Rows from block 3 of the image encoder of a small image captioner, named by matrix and row number. Rows with one number belong to one channel. Each number is 200 + 30 x the weight over its row's rms, rounded and kept within 0 to 999. All counts start at 0. After the name is the row's rms in percent of the matrix's.
Before each channel's rows are labels from the 100 images, of 14848, where the channel reaches its highest value: "strongest on" is what is common among them. Only what is clearly more common there than usual is listed. The data: larger renderings of crowded toy scenes.
# convs0: expand 5x5 conv (encoder.blocks.3.convs.0.weight, 72x24x5x5, each kernel summed), inputs 0-23
# convs1: project pointwise conv (encoder.blocks.3.convs.1.weight, 24x72x1x1, transposed), outputs 0-23

strongest on: lamp
convs0.26,104,190,200,214,185,218,216,229,190,199,202,178,213,203,190,204,180,86,208,170,174,215,238,165,172
convs1.26,083,234,184,160,196,153,263,201,204,215,172,159,201,209,149,192,208,172,209,232,196,148,203,155,182

strongest on: snowman; flower
convs0.69,077,192,168,177,219,224,189,168,159,191,250,259,143,181,156,175,154,211,194,200,208,196,231,213,176
convs1.69,100,196,185,188,180,142,191,173,203,215,167,297,185,198,161,225,229,222,214,223,196,228,180,197,217

strongest on: mushroom
convs0.0,087,251,148,201,205,164,224,209,244,205,200,235,246,202,263,181,236,204,229,176,227,228,194,215,217
convs1.0,085,260,223,190,175,233,229,217,203,214,178,229,134,200,229,230,175,201,188,177,216,159,226,219,251

strongest on: mushroom
convs0.65,043,168,209,195,194,194,175,121,215,200,180,178,158,268,206,229,212,215,190,207,162,220,160,176,223
convs1.65,083,164,177,233,224,174,182,241,216,215,235,191,251,151,196,246,145,190,205,177,184,175,202,164,224

strongest on: blue object; rocket
convs0.66,162,182,196,198,180,158,209,212,125,196,210,175,177,167,208,214,184,139,218,170,172,174,262,215,197
convs1.66,083,223,212,170,210,212,228,214,183,260,204,188,207,209,253,168,174,125,157,198,187,184,163,171,206

strongest on: candle
convs0.40,081,201,203,183,185,155,212,198,197,138,182,188,176,121,187,153,175,216,217,205,196,215,205,236,149
convs1.40,112,171,216,215,205,213,238,206,202,190,213,154,119,223,261,204,218,201,182,182,179,202,219,177,256

strongest on: blue object; flower
convs0.19,076,217,192,187,186,189,152,167,124,216,228,208,171,200,150,230,168,208,194,192,195,175,222,155,156
convs1.19,101,208,197,155,193,178,170,155,202,236,168,264,192,199,210,205,213,213,182,230,215,207,229,118,209

strongest on: light from behind the camera
convs0.64,071,178,209,160,207,181,219,152,187,177,188,160,152,178,166,170,136,229,203,224,213,183,253,204,216
convs1.64,081,132,166,213,211,221,252,188,182,175,193,178,205,187,135,207,239,188,205,172,202,178,166,243,180

strongest on: lamp
convs0.27,056,195,152,182,171,177,195,215,220,198,190,188,171,168,140,132,204,246,180,199,180,227,235,208,162
convs1.27,089,181,257,214,201,212,248,210,211,209,199,174,154,243,190,186,121,218,222,169,183,184,188,179,166

strongest on: yellow object; mushroom; its colour: yellow
convs0.38,137,189,197,230,206,224,195,136,248,213,204,178,184,176,165,205,188,287,184,190,230,181,237,196,208
convs1.38,092,227,195,164,225,155,207,213,191,204,191,177,222,200,181,235,171,119,180,263,213,170,193,196,170

strongest on: ice cream
convs0.53,087,188,205,203,180,213,178,76,181,182,203,206,183,189,203,224,203,206,178,191,178,212,200,156,209
convs1.53,127,165,184,209,214,180,182,300,234,190,212,224,204,227,206,205,193,208,193,225,197,170,161,144,213

strongest on: candle
convs0.12,102,171,205,164,204,208,185,190,177,180,207,214,134,115,156,187,175,205,178,202,243,185,231,191,195
convs1.12,098,168,234,206,109,226,182,184,204,226,226,198,217,204,178,215,168,186,157,212,238,219,177,172,167